config.yaml
model: "masked spectrogram model"
dataset: "phrases spoken by 400 fixed synthetic voices"
train_examples: 39062
n_mels: 64
hop_length: 160
input: "log_mel"
win_length: 512
method: "mae"
mask_ratio: 0.75
loss: "mse"
encoder_arch: "vit"
encoder_norm: "layernorm"
encoder_norm_position: "pre"
encoder_activation: "relu"
encoder_mlp_ratio: 4
encoder_head_dim: 48
encoder_fused_qkv: false
encoder_bias: "none"
encoder_qk_norm: true
encoder_parallel_block: false
encoder_inner_norm: false
encoder_moe: "soft"
encoder_drop_path: 0.05
encoder_num_experts: 16
encoder_moe_every: 2
encoder_expert_mlp_ratio: 1
encoder_slots_per_expert: 2
encoder_shared_expert: false
encoder_patch_size: [32, 4]
encoder_layers: 8
encoder_width: 192
encoder_positions: "rope"
decoder_width: 256
norm_pix_loss: false
decoder_layers: 2
residual_init: "none"
optimizer: "adamw"
learning_rate: 0.0015
beta1: 0.9
beta2: 0.99
eps: 1e-08
cautious_weight_decay: true
max_steps: 10600
batch_size: 512
epochs: 138.9
lr_schedule: "cosine"
final_lr_fraction: 0
warmup_steps: 310
weight_decay: 0.5
Rows from block 3 of the encoder of a small masked spectrogram model, named by matrix and row number. Rows with one number within an expert belong to one neuron, the router's apart. Each number is 128 + 32 x the weight over its row's rms, rounded and kept within 0 to 255. All counts start at 0. Numbers have three digits each. After the name is the row's rms in percent of the matrix's.
Before each expert's rows are labels from the 100 clips, of 14848, where the router gives the expert most weight on average: "peak on" is the class under the peak; "strongest on" is what is common among them. Only what is clearly more common there than usual is listed. The data: phrases spoken by 400 fixed synthetic voices. In brackets: how many of the 100.
# router: slot weights (encoder.blocks.3.mlp.router.weight, 32x192), inputs 0-63
# up: expert up (encoder.blocks.3.mlp.up, 16x192x192), inputs 0-63
# down: expert down (encoder.blocks.3.mlp.down, 16x192x192, transposed), outputs 0-63

# expert 11
peak on: silence (100)
strongest on: fast speaker (57)
router.22 092:152092143161151183117132068121121087154140124129188130089194130135088096098116143110094138084134111126183110139110087079128183162131161142167123119110109069133126151132059154119137158078067131
router.23 101:114091143120176172131088095154090178112138077139090141092127135168089094096115167115132102069124118107176100089111102134128092086120143152105183115117144127190126187153135136063104086115127076
up.0 045:018130115125147066132150154255160116121096122134126131104119125132048145129168113131141170124123121136127145033175132128123176116131126120132121123126114169131187142129119130132150154156120128
down.0 035:143051136182123255158120123075216141113129107189134223120112125081135109136121099106127122145135092132096139204170143190050103128147111139154092137094129125136139123090166138132098073114155127
up.1 033:042170178134197038115131219241179128146073144155087128116106119130139167143137123199124179129063105129099078123136126170125152116178132130119148128131110123130166149123155101131189125129111139
down.1 039:142131122141125173125106133149142143133142116113151118074159119134148126132124124129180112123116106103133145205123182131125120131129121128254144100161044135094106087135135178127118111144142141
up.2 136:118120123100132106125117162119160137134129136169066140175041166133156153110144117169167113133114171107072131099141147171190095151104065162102135092093177140165137130127193113120164113167150167
down.2 126:135153127118129122108104112124135138143117100054140085076185125137089105131108134181134095147148049157137070099110104107098137108146160178138118141146112136104146144060131151168107096136107091
up.3 173:130143066118132111100159178111199130138123204146094083134073132104163172177163113116128120118142164109065173139167128136201136146119104099137086198147162116169120094101171124136150161114138187
down.3 178:148114141146103140126060142126070120139133114075167158100211165174129090065104180153129120117120086110172055114069117097106125163134190196160131071141090114129165125061133133119145130118114091
up.4 030:097122145150170047149120180255160108119121114114123062139122140136126193151141134079134130132097159126109118139121110151145218148161072140085168136143133132168117103093130123121117145137116129
down.4 034:103111091167110122216170173117109100151171165127129134161171044104142131106224143096153112148134115233098117167114157133149107119121129100130132102133141190124142134109182122160085136129104113
up.5 102:117112091132157116103137142150182138120072109148175140111108103142098127118132151075169111118119069082083183109117173184091131084174055177078095124126166158130114168118165136073142099140143090
down.5 092:142139177129097100170149083120072116125095147177105098161115099120111108125096123187155136169106155132148161097157151083157113139104151137136185158152108165146155123221085124187161119197131227
up.6 101:115146135147131085041146135142137095115108124131179119093139115096076098163133141108143159148143092142105172152115178135052158094150156116118052131146136128061061151071123089127086125151123142
down.6 100:101121164133087107167127136131060139131162157125035138144098082153191171170105128178096115144126154124115134121139164124180085145092112084138162191100096162158175097187115089156158095137121175
up.7 143:128108124118140134122198121122179093146075103085140151135125168085142157116164134073118125218108110055121106116125124164110167145156095120154138155095125107158135134084089126138143124154125125
down.7 134:144089146142071146155088158133118155140167101107096107055135097156124096117119198231153099109100118150142123099113117127135116129102169188132144054168135103180139144114157124110115135158125158
up.8 050:123103097102222130126092135196134082139121131157128081137118133083085132191115130118143141152133074116128126120142146117118104111174154142067100124131113142140119131154125135124133128209088169
down.8 038:117133131131086128043116123122143130124088130178129126131123133130195178118118132136120192124074117121106132130116188108114125165124099099137139130076128106115209140128102118138167129105128114
up.9 085:119153093137134118144143175158152112100158127129162150141077093119159130162137101130149157101090188091110128115132159091153091135144098127126114148103160165175127136073163096142140120151164131
down.9 085:166131142154109089117191130110092089120086130133167084141183156162143100132124133178150079124117191145115163049169080181111127100136130143061139078081198092151181126130133092177117092162076179
up.10 111:115168125111176117109184143167196131134036165139187139137175139150107095121080139086129168178144088137121063087100127071084125143166219176100147171156129124096127087080108171116077122130126145
down.10 108:150084159111094116174130106080129094113159148159104106165077113073179233154151091177162133079128181123131198122200127113170137122114034053130118159107114154158170142186120057124153148131118126
up.11 131:138153106157124119122127139103181136118120175158097111157049129085170228157157127126114132129118161097090180139161122144186152158131077106116085139151167103148116094108132124148135182132174200
down.11 131:146106082117089132129102128102092096151133124087152162080203136157135067061140142131181115123140103127142076097106127094087115140140161204157145123110097119128171161081129100124147110115100089
up.12 044:060131127160127071139129151255128128118125132131100116135124159130123127133131081109166210114120128111120121129137113150120104094124107151122126144242146149145137135183130125055108195135102133
down.12 041:173115176125136130141112110094139128145109133132127131111165132088165137090130128150096108140093133105138112098042128127137127155124186105105155123141145130128143112121114136161114133115135136
up.13 039:128130073096123007122127134132123070130113128139169113167120122069121123119133122168239130143126120088109098016110118132138159123148115127117120149125117153131108131113200146097114146126172130
down.13 035:170220041121110120125118116153131149132135131098122174129090132132151138109124119154115100131124058133139139122155143159222125127129112132154139173129119122198101142135122089137114133124131131
up.14 110:116123122132154113102149161142091073123110098156159204108147170136150098131174111086100146086124068151114121101131196172079105144124136149147109131185169121132100151122146102112097121067118111
down.14 108:122107119155135145128134114124084107137154153136160112197166188018107171148100128131105169140109125113133116130132075159134138082026077101095142140139091120136100084193119121166118133157122187
up.15 104:117134136146141119117160134129146073132123151129116134122120130108131228148161129146126143122070156081104161135138131115169120158140147121148106200077170103171165124198113155130117146146167171
down.15 110:145149091085075123131170109131110128156077123127149127162146148153126126120156159182116111196171115092159100075167107115094108104161139161176142119126035129102110111075114078149131150160107133
up.16 044:063169064183151059094161184210181127169110138154127118143112132081115225165130033149129157126121136139092152105137124142115135125158130149108124120131128131170109157117156114148122151135096101
down.16 036:138108173080122164156120142107111120132053128147125111164140121115157123145138146136112156141103124090088124129144079126107013107114134119113157178118106135058090076126069137149125183117163153
up.17 128:151094130127083133096149115098154159131175128141112049100145091103132168114132139133082095167147109154107118175157133135135140101099132089129092116131099198099087064076156119118169109135101146
down.17 119:147155126145142117126053132144084153164104133158154158147128100169115042106106121109166150111169168129124156167119157109136149170124150152128134134143157117130154111202113141163089105111120125
up.18 137:146121109133113124141090142103162152111144146152094146149064134168197165138179107174119103118151173104106152144126173173171145172103056121104095133088180122124164112098164141134178127131110151
down.18 135:123153098132158122083104101135123124152109087062155111087179111133098074106117141119154103133116047169122043106072104133061146113157158178143150136143139162106142158060134154151130087120118081
up.19 053:054122111126130077128150136186137093133108071158128129150131171117131142158150083119144149143110102113130129090124113133146171109133136121083120116087110134113123122180153121109100171118124138
down.19 047:173126137102087111143188132130144207137113129138131151136152131102166013111133129151148122051146115025117060168164154102118101100150094097146113087153151149103125112116122086215197130140119109
up.20 080:139155111157121133171183123113137152151150116110114135134121143077149151093120114075110117113188122166147066178119166131126174154078076127136187090127101122170171159113156207096117119109089103
down.20 095:132195095099189156120112153134081090166071102122134108113153145132152133102102153141148089133170134160146169125198132151144096095097121168124133124171129117086130140210114105146112048165101127
up.21 043:000108127145158114122133220176156129122114169180129119121124138129120182159130095108134232137156137129012141124137127102124128107145131133078129113132137170133141125093155106133126169135108135
down.21 038:129131159085127139144109145116119144081131129077152178176111107050130116124128104137149140138120135143146121128120137140231158088123225090126046183139111138025134138117140120144171095165122161

# expert 5
peak on: silence (68)
strongest on: muffled (low-pass) (81); pink noise (53); white noise (33)
router.10 088:154120121162099143123125096121107151181110149114150148108137147152089073105130181122133122109125140148176095129103126109067118126111144153106094115078150143081090115106092129083118097074059105
router.11 091:128123170154122093152113144166096158167126145104061095091104148183097081134087183160113123105177154156149102083128114102123098092128135154102094095120199183096099121122137104089088092085101127
up.0 149:129118084116102123115095132153123164144125108185122079143136101131023128064129158119104166133128100147131153118158148060139159111127147113171089146126158174103145156120113155138112128193072123
down.0 133:159151123098164121150123096128104115075164087131138161124106161126161190110123104111145107103075186128086097149117143134096088100124117098130145061128110157166170117147124096135138079119166144
up.1 121:136093175113103135153144107145182121167094174106111067145165125117164127147122090111078113139153204136157152098126096095147125130155171095111187109127054129109073124167102139188153154106136225
down.1 117:147144106142170137101151081128102131064122138095148112123153190147090131137101125128223109170194071107096077140138134169100145079187120145167109091143145126125116090165092094086123107149144140
up.2 043:127105123139126116092187255146152103177111115152125157217130139122110146146042171125139181130138136110060131132133111127130128141245149147105117120123127135159142228143138105128123128136125139
down.2 035:156130137150092120126116100137121115220143118127029137154112139151134133090133141059129146110129146142204131133145108018134127129000127199131140134144130131116133218142102114132074164133138127
up.3 034:000128163135127125130124194255255077138140135126171137121137133131110217128149112105133139123117142103130143130125106120146150122206101135117107120119110145137128127102125107117127137135155111
down.3 031:131136151117255199131169020126121116141136097138093110120124073126168157122131137131075075123113205134144190147115151123121137124126235167106127147186119074144094100118156062082148182158137114
up.4 040:064141140110201072156116176178125119151152148118112111143096126105111161125088047124150169127113139111068149114154155128161152161124093146126161123120080115103155147120125133136152204137133140
down.4 034:146101152151108135162153090089128128105128111161096142124104067155176132086121103133124130126118147132139153105129144084129217144099098159131174125079105164250149149153082143137144070137100106
up.5 046:000123214128144072126131150179255163120122131187131141176110132110106140123147125121120152155129123129126130130141101118136129163120146098092138119127125125174126156140147138115114231123101133
down.5 038:145133135145128108133105092135145126145137089116129119115127128099140124100114148142121128000124062113144125141107157125184112129092116113184124024166169074140127135122119080085129148132133048
up.6 134:119144121135135096201103150128149122138150222071108129131084137138130114124147148180153160029142153143105086129178144135101092138102132098123110092160186101087156093149158153115131119110160179
down.6 131:174135150131134134130131103125108124128125045149130133079179152155143161118145145080134117155126129112156094075150104150105079133162097134138146178151082127192088144087129149146120112085174101
up.7 134:149155099125092153166152121139086133070149083111097136125148135142090108122128108163150136111160134128147095146129135128137095128091097110186132166168109104144106142201126210128163124142137095
down.7 139:133122090114146150173124127126154131178150140140108141142090121085118104159144095067130112124111153080184130115109148093157147105072127134117167113132160125125125169116140136132144139080163125
up.8 044:071166128125184054135129147136136093145134118145125142188117137125124214143125074134179152134065113130120115125121139120132127130245108136088187112137127120162166128127132139128119197116140145
down.8 048:120133133131135124114125181128156177137174124153138087140124096137132132120126106192134211121151124089118130133141132140124063097123105122129130134120081125130125131100129126123106145116205127
up.9 142:128176132144136131121165134131171134106149120143151126075150166191156114157122073114158134123166035125128118208089144118126116184102176114147122168157132087137103082143123133101138122067122051
down.9 153:122109140110123116181124133134162092129108134123122090153095097014103119157132151133095138121133151199160176072163161137080186094140091109131110129134115129060101189148111132155067118167128179
up.10 034:013115129119105037122130162244128138141120129127122128156128131134130127142119131193174222099139107098101136125113121137138130135159046141179157133137125124136153203131123109126116136141130126
down.10 044:138164126160127129127128163119129237128172144142116122121134125131180122132127129151118125137118199124137129128131080132172109127129135142112247123203121128109126124070137101137127062115122109
up.11 144:115153113103140143094126112139162126105124170085067081168116119149122152143086136162104119140161085148146078107131128105171177135111165118141157141142110141098128135134138145125114119175235162
down.11 137:141144105203140138143199137127114122142197161163093167110137157094153095132129120107188110139127130131173125098141111130118100089103105162114129041158182112174076111129123127087181124083089089
up.12 043:065132150155199114113149174131211118095114109235169133122140106131130176127163060085132125070069114137132147113143134134151135136255130136125144125119156103126129157143150142127116120120114144
down.12 038:132225085149125150162121135129145091103128113116115116098111115070117119146105131116104140101119119126144132107123101137149118140144252153176107134151085122107124119110141140015094130125158135
up.13 121:122079143173174124156062147129112073112145147083148122120096118163165136137141122138087117161128113075130102134167196177149109109154090139126226143148124096135146060169196176151180107126130117
down.13 126:161052194068129174126144128130117133145139127185141173138107165158058122157158129143169124126116176081164155111045092116138161062121095094185103096038139146170070173161083101159047146103107149
up.14 044:000123118174137081121187179174216115150153102153128131140152144128112163157119111132139180113095121134114165096141129151156124119146103071057134155135114142137125173139148139118135146159133063
down.14 044:113129130165125153178117111189110100111142098150167146165176149150105140167149106121160129117210094136115120142120152169115182088128115153136171188115126122051126111132130146194166109146175122
up.15 030:032125128154165091115127163133123144138114143139138126113162126108126120204128114172127123172126129111106132103145141107125142111119126125137175135143096160171138192130121129120134170148154122
down.15 030:004117146128155073141131126153107118128113149138146136068122127111145238137154120131127135077108127131137134155109101120114059250116128098096116126153105121085144165146164139144126089119142133
up.16 060:084160085180147059142136174194159181100095105148085132158116125142124176109123129140144125110110141155105148158121123134134109137165093115099145129128074124186156162164178138147087123090143070
down.16 054:172098124044118133132129124095121150125092120105136129085181163108121080124161130123173107129146126107115000110094127111157155154082101158178153120140095147093100129177117124139095065145099095
up.17 130:123152090163111130092084115143165142156098162066093024156165123121059127099156148114098141124174112142133145109186126078126150101122148089172116135156120180072096137022143145116121134155170156
down.17 120:168140130128126128163146123143086146114181092171082147130096167145150201112133116094153128111085202117122123179128125137105096125137113123136079064127137130241139133209131126143112103134124108
up.18 071:056119108178141101183116163187148091130137138171105122130127123124108181201144098130138166185139123110107109110135129132136118142137132112080150145126078158158177138202135165146160226145128164
down.18 063:122085089100170115126180136139164173110117149152145139134124171152157131140113172144091175137145140147147096103099126108123125071152170117074117173128153143139073108079114070097117076096158156
up.19 036:041092112163132124134129225252221136137115124131112112198119105034103124104061127114124160144116122106015140107141151135128134148142080152138131181147156159123138124101200101130111131114089130
down.19 038:145059122062219135132129134082073136136184120132119124134129128094121144119119120132172107120146129139124061068114150163113200145131132136077117148107152125103085189124056060142139168121138128
up.20 127:122105100119142139089168111116094144085101151086099135073158110120133110151129123126087106104139069111131160157049140125116091136109098076116098108100092121147099157177110109120170094151137165
down.20 130:127137119139144186139164102123171151131141099151120124132142120141101161160137115095137135115120165096151155154148192095194146094100168188134160161131169076143164133167113137104137130067107141
up.21 045:053092160129138094136175133255145124136121151108128128139123112129147214129130113118128139117123122116118138115127115152133127116157128147132104162125118130115138159132156114144148191126125110
down.21 040:180153140128085122080140079118150123114157118124176132120132138125182128135124141147114133145125130119121102111128133142123122108097086128097153116084255082151143120159112116130140130130129140

# expert 10
peak on: /p/ (45)
strongest on: /p/ (61); muffled (low-pass) (44); thin (high-pass) (33); pink noise (31)
router.20 120:069108136137165119084188129214115144123080171135112156119115180073166118135164145088133174152130112144098154119164129113170114117130128111071114075087179154118121108108121089102157083131142107
router.21 102:103157115128156106119159088224149133154101152133158156135157160143090093131118139074104180154104081101144112118098115100102168175143111130100122129112081110101098146123102178170146178121150131
up.0 040:032127119113126069139115208255130134112119140144161117073115121078129115235090102147128149114102129147130139132184169115130131131174084135131143143138125151149185141173140070138119125161135113
down.0 031:128120122142152142138123107142134103126134114119141120115079111163125110100121148159151127107125093156108104119000123125123126061114149153192124058124131195124194129117110187179116131160167132
up.1 032:071143159110127014165080161199136148089163139141154129124140117100072196195143090152195128124110122106022166110103118116170142168191140098132121130139137180203197127127159128147124165129091150
down.1 029:188091168138069141147101166111142114120109109203117134114142182121127097107165164175138150147124129169128108137188150126151175111092138168162145130058120120122140110117077132105116091174157134
up.2 042:000112126197136028106127241128127123131134148126135174107101145079118139142072121131143137126129125126108135092125083136121121141129119150141101114124130139120130128142132120123127116133102108
down.2 033:128126131144155096145125114130133039129125127144194132123144134129197141137124135096128119127133121095129127123122136158073116100111149128143130161075127089144135041132124094152140126149128202
up.3 102:118114115149171113137091135144158110073120137096084111129058182128140144090102114128134070120162137140134146135108172120122128120123103155187158120143159144121099196146130171154127108078119114
down.3 113:160136126126127153103104130142084086085121119119122124068144115200192152147154152159158140111189117129094103150131125184152074155111117100065070130166127157114142058130111117089156078135173126
up.4 113:114044147128095118118190125140203151146152099134140121158207120156097131098117102190069088106149107133150084073094115139104118122106157188140155094118036105123106137085161140091138119103093133
down.4 109:122173110109144157092097139146119114145036113168092141136117125106142191176115115132168141182166149055103068205174181130137128051128095152165092132108137153120148105149119105153141128167209128
up.5 036:133093105131115118120117216255131098123191089173157128115135127171132127144078124138197119144122132140095117110140119126100097123145098101147128153084120152171144137111185037115128116137114179
down.5 038:156098121136108153122127115129255075153131052129139118142136113139120154179107125120164076150119141128126123165115155128137124135104148101124130121124124130130140120109000120129115131126125128
up.6 131:132139128066080167171138098128140149158085122142139125163135059126155213118121084138164150074083195116107109220153139099149115128113105088121152148137135216159115109141093129197145158134081114
down.6 128:098088095102139135060132138141073097116111132127123113163117101077129130159120130152101109100125096125113110103150086143095064117156201131090146132120181115061152135117131085127091079131133117
up.7 145:130183123153136025097125139122152098123092110121144114171132134121130189185108085229097114120076133119033114135155067152169098129114137090069111157145062136098198094112166117188161142150151197
down.7 148:112126128158143165155070096151068110165212077135092116072158075095111100110128129162126119143118158137142125135149086106122089114116119203095119133110185137127162135077128201187099095142117113
up.8 121:117139093125102104179116162141124144130171132133108131082146148155111126185067185131097182153166091154134206110175121124126127159097161105124050169178123092112120108096109159092030183094152101
down.8 132:157099106140036128100148116107125184114105227161130090182113165089142140160159099170141111119081122121146114078079133176107141148086129117135080130117127152144164143087100099164151103184110173
up.9 119:131136123114095109123183138160117109192109142134149173169130145138126125144101096080113147166120122108155134087109174121137213160107130154096162083124124112123081139135141183138127178074104114
down.9 124:177191070159139120076092104129080156126061123099116150079154147163108148151128122125139116145192130098108103165150144152114095098140112134135074150118165147089120126135084029132175059198128101
up.10 130:097129150178180094089127148133149133141161175118130152162079131056131253201141158168143110135055181113071142102180127156202163149167116095106114134129160133131133114123173103104160138105106204
down.10 130:142166101166127143129117107140137140148167090182123093147156087168102126023135100136074113145149157139145130151108112129115142082112152196109166124129105095144115149144141141167095103115139065
up.11 042:015129166129168077156139195255132093152133120185080125126112140104107129140121105170122128131117131118096156135123131159122152143139128129120114161118162231140114136143139130115103115118062104
down.11 034:153118119121101133169122104144124097168105108119162171107148155128119114125128138133153184100170128096176152098172128119119136144103114165113120215130157094112130092110128144139104148122141161
up.12 034:054088110144162067142120204200124130063118099171091129129129133111104147158131089107118170135133126079131145049065114106123142096154105163115120143140155140152141195121128122133122127143107110
down.12 031:088138129091111023122080096186164112123138150114146122145115092132146138097154153109139118156129161138091106108142130130113075179147112185121148020135117131120113125081103144148141115114127136
up.13 041:119118201125140064144112140255135127140131141162127156103133141112118122123129120135126122153140142126008127135129156107177149126145123133128110108060129133152128155137144128138105192111130078
down.13 034:127136126116081122102112208142128128156120127154094127126129132124119135147026127130122142082112148107122124126160155119141139135131136146037155153000125143107111107126132176129142128132148151
up.14 039:000130130133133116125129186139110130126127134130130127135127127034116139124116116101088116129123123127000161113158156143114165127159134133126115132107135126224140149130155127131129131124118113
down.14 036:099121151125147129054181127129127120113129157131087178036131122126152132048114111158122135255128135116122138047112111157131136127131101141129166115125159114138150130103133098114117134162137139
up.15 136:120101181163130106114117178121158104158123111130126106145132130099143149145142113186118135110140135128082169066171142087181093130128071058096141165130145091115176124125158066157157136135089187
down.15 134:124138098183165157145092138145098109182156106108132129170132087148059168073097185109138093141151068122102069173057131149113133130126116190168125120101098116126087121044176171122129150097123090
up.16 045:000115131131158106105129186139186125140112056159198109133094108112120156110070102166165121125080111128125157110125111122130140130157104136151134125142117131124126157185129139130066161124093108
down.16 033:151122115184211126134122114119178167124087188117138152136162123167123117122132141101139151149157107128189113130113251114124083160143146202150066128155105082138083095118198138147134112095137151
up.17 115:131151089199171130144096143097149151115142170200083147075103124146117136145172154140062096085160137141128115070119158172119185132099124185159141136128146090136150192134154141153103120032127103
down.17 124:126134142131093149065127123162102147129081164144171124143117211139158130154117172077128126180148091125122144153101162090118101168096171129105065127106142117064058057055106118115121117143139141
up.18 053:061125146145136117143067138209129105161143115131132124133171130119139126144163076178106122117161122134127106128129105138129204128208129116133121143144119143128136132121137100126120151117122115
down.18 044:109045173117114043149133166133151193126186132156122153132156126149106135165225148119182166081132137104116124117140116044138127159131136143104149108143175148141133160039194150140102129106109107
up.19 137:126065106117050118115105140152090116100098072126084026122162113122115098107146139146134148141137161117107171084198076122104070129138152148114115164137160132101172125114094109160097107159104135
down.19 131:121164174209120155177138118100091139156150099128125153148140119179049110125102117115162110114160077165134143153117083141050133194133124171156119124148119108138097113184120119161134224147184090
up.20 095:115125130140122115157071143142189108152152155144121088132127125091105127144055085171129152084083190170123168097110118126175138141143094138098142198142127132190169166139115142116083220077113127
down.20 083:070110133124136128126180118131093109162118138085102172152152124083207127139124154097098136115184069138174114120156191100110096087106147134131083089168118135099112152072112076119121068157122103
up.21 148:095149113171184075180099146149135102105134203152119126166126115048131164117133153188076105073122099150077105048151097143123154136164140211161067140139144139107135164111131089138100129103130127
down.21 155:117192129136118139095104104166082182164100145136140152098115161114145088108071159099108127213185101144115150166132110111175107144080148154118085133083132094104058075113117177127140155096164067

# expert 6
peak on: /ɝ/ (84)
strongest on: /ɝ/ (100)
router.12 101:144125088093076098158113198112095112106116084156118101118189126130166163069122081167066113136101135160061068090166149136179105171092141148151156103155095139157184145116119138083145127133122129
router.13 097:100097145156142124120166184166065102173185152105151166155173116104085103155070124176100193087148107159099134105129071178098150090100132149110082145177091108140094103088145117127069194065162050
up.0 035:000130104143175080115151186181143156148133156120148167097130141102174101159139114128138148137140129098146221137093108096114137070185123145142125081109151194127097176114154102109109151105104113
down.0 035:145037110127127131127119130093136133083037135113131166135255182142132116168098132121104143091128119124122102105101106113142162151145104111102118148186162111118148098122130117126133108136101105
up.1 043:027134153179157098119147255255210160120130122184139132105049112112105073164116099115118202139147102107103190129111147106132126134162100150123136070152147154118124197133124141154131134157120150
down.1 044:116048148121112155128134146084160097114139133130155132043135093141146159107118152155138147127125195144099116132105205130093177181095162139150083123159133090130119144145121055130149131136117208
up.2 141:124146119140195118089218125139149146121107135121189134140106128179151084151168137130134105088121083124142092161039157141105120144151121200180142157123108095119092155140151191130148100045108123
down.2 138:099150073152120101155060123132183197093149135164129177126157192122096167099089093103141163128177064097127141089113125117132095117122152151113137105088148122154122167067102101124144141141147085
up.3 041:113117125134189116116087120172127155175107095110136111091134125116123128164110047145127127178127100126132133133123127161107119108171134122123164122118129160124173130106120090119129077127085120
down.3 028:148120090126115121142075000103123171134083115157136134154125112130117253088147110114132081133144139133124116133131132131098140151136140147132141188122133137175127134124083140124084121114083109
up.4 125:105093053115114106137108148128097086118110143152206149044156113072144079134154185154106148071114123130097132111168085134091133125148168123094073103166124098067171160114112172188122085121088119
down.4 132:125045198095129119113121144110174135084170143115067123143058126114168160110197125106162143139103160129107171153146143150137103102168150125137103115100158176128101145093154136048099139127123098
up.5 042:016178148144188117113126153164130138117099144123114121149119235131114143130108097141132124172073110103115118121059140143117147171163095120124135118127130157119133128121122093130122116114132131
down.5 040:151143126055136157132124131159108081119133124130145052134143142122133153135116142154223190109133110130100149121123138140181162133108115164133122109145113111083133214131110120096143138134120115
up.6 105:089130154191147109104139118146132149145153109099081137102148089104106141129073156079158179147133107132144153066145087141153140106154125088092111097145062148130137164067122065040096127145163075
down.6 106:169145107115114095135153120125122135130126116150112101117054133124155121138105181112114092190066166109135133105113084097165140163148160174118135187092187111153161123128127120143196125076135153
up.7 059:093092148135188041119163158198136145129127108111089150100092152136125147202068130120189176159111112123091117121126177129127119154139103148111153146134134152138099172166151138127138131132127098
down.7 054:139102128141148120200084142131085144127133121119175143121178097096107109037125126136091093060132113163144168112146099130111135172115182174112113047148106016119133154096110093162077187063164140
up.8 036:096126134119197054122131132158126147137115132127126144110123137103094142167108122128182150132116148113131131129140121052127197131181154143085133127094096124131134134133129132124120130126109119
down.8 037:176114132078129065147125120148088202126128171127112152137112124154130069132127126140125083149091148143174142178118137128121122114147133096111126136113132146107118122139148131128141133118129135
up.9 063:116126130125184131130084125193197129130136123148089128126175131125127130124127132124130159100120125122127140185134129128133203111132108128081129128125156130127131119130198058156133117130130132
down.9 066:167128127127124126123127050128128149131148192129129203140162116129199230091127131128127125127142127181129091140131173147246155130132128132127153154167128127170123126104074131130130128128012103
up.10 026:060133144146144059129128123202128117175114125109165115122132161143136128173136133105101165152146126117092136126118125131175137126176112152072139127149141160132131122132142131126058126144125129
down.10 031:156108068255130141112187148128117149133134106174158126123138147127119123151108169148156126126116156123136127163110209168126130074145118138126108010109148153116119143191125087098201150196112000
up.11 115:114137102142114122135085134136170163094111118107146148091126132093158042148111174115129150128109132077181177166139111144099107137130175123084137156162137075133130123149127148131121132159128128
down.11 115:124074125133148140129126143143134118134161108126153155139091145139086136144108163111100125121119117165098134130088160129133156067159132177190138127167117098106113186125125108088128128115092110
up.12 144:095214158189157114100145131177138151099112161105098131157148131108093152124119122145103144097105083139154124140103092123132143101135147242135134113111079102144115128122217136128150135138163100
down.12 159:103175115138135087167161126157129147119170118175120157136106157138164148113103137128140084114095098102110104087092066128132055181139118139082175153141151136191179164077121153154194122067131086
up.13 030:056124125212179075119145160234153108165097160163126120119077196125081124167121091127126191127124113117129152030130127130136148129217126143133142147114090110130132110162126137163168129186060147
down.13 027:121121109137137159209064097072123179117128123099109146139055040115141184150130138158180101133140081103130194169138112163132137114123096117128131146103117118116098121130127108156127174133142199
up.14 115:112138152105156141167117099142209204146125136110158105131065125132102074152098120051217116129115148100156162118057103148052136085187105104110131111069147141177104163147116150080128118106090142
down.14 114:078137115124158067103117136153122141129152119113138107180136159147136175110059158131077112156103125103108066124143208113150116183145137119184143144203168144080210089100137133155160094127137170
up.15 122:110148139150143116128122112139122146117157085153123108167166193129141156110054084143075138134254105106111134100115152176142136217142147126105140147119103113111102122123107119092147084098180096
down.15 127:130114103147122100160186119111111065125080128100153105090069088193148103157160137132163128169037140110159145180138163124149150088164149086138144172114095108109152138105139198147141103165109122
up.16 150:131075146084114132134119165123094104163125148136120158138084106122127139115124096098136094141069098107076128131117132170190140115144098119149140132117102122170149185155155079101131152079126091
down.16 145:130158093141151115113189142123131175102116155123011089123110170101116172090155133192095122137154161178138133129220154083116080076128135086125110112124165197130092129091127126135153078133137131
up.17 042:000091119171173038103104170158178127086132144169084092100110151135124140186096098114147158150135128106067148125142104124124130138211091153103166126122146158139128182164119122144123134195082079
down.17 040:127117149110108132131194178138093158154142117154133150145142112139127108141213117128156138086098172159138099094132123136092131194084159107134129133157141139181143143118164112120107049152183167
up.18 030:022128170163150123144129252152165114135127124137124129109027160155129117217133109084161160134053133136111131097099116129122144142197110138053163129077134144144133136111159137187110156123127071
down.18 032:133128255118026126128139079141098129150137142146112143110111134117130116126129134098107120144144094091131116139151094135098109168125177140130128117143110152157124114123130129123136126135119139
up.19 120:129138142105126113163108170131162212141103194122133085103126164071150130134040168112176138182089133145124190145163147090122133127180134146094093097157128135130098101192167140110086131122062117
down.19 116:150094156120106093109159140095108072094093127128106191158175126115114129089157183115081130146139135128069123126112144201148117143133092165105119098111152126118135129108104154118151106125141094
up.20 128:113112117138115137147118153138141097163084133090169137072107108095153023154132199087119114118077082082143173157130091097142127196130154138126137117177146106170171140146090117086144128151118121
down.20 129:128122074058133132140127151098091164093119101134070091096129163097133158142142158162093124129101118185110115142172126137146129038138155120187127157144122117132097112113131104118146104132091118
up.21 028:023149132140189041097168130190137206144136091131144160117102122109120138153123115152066136120122092129123110062108101113084127127238119133049129133116119154134101166115126134147199124118097155
down.21 034:125135125071150116079121122124100095140120120255122129136142095070175141141114149115200086108132106124157076141125128144109144132196123124058136127118153122130152115144118120122132122121133148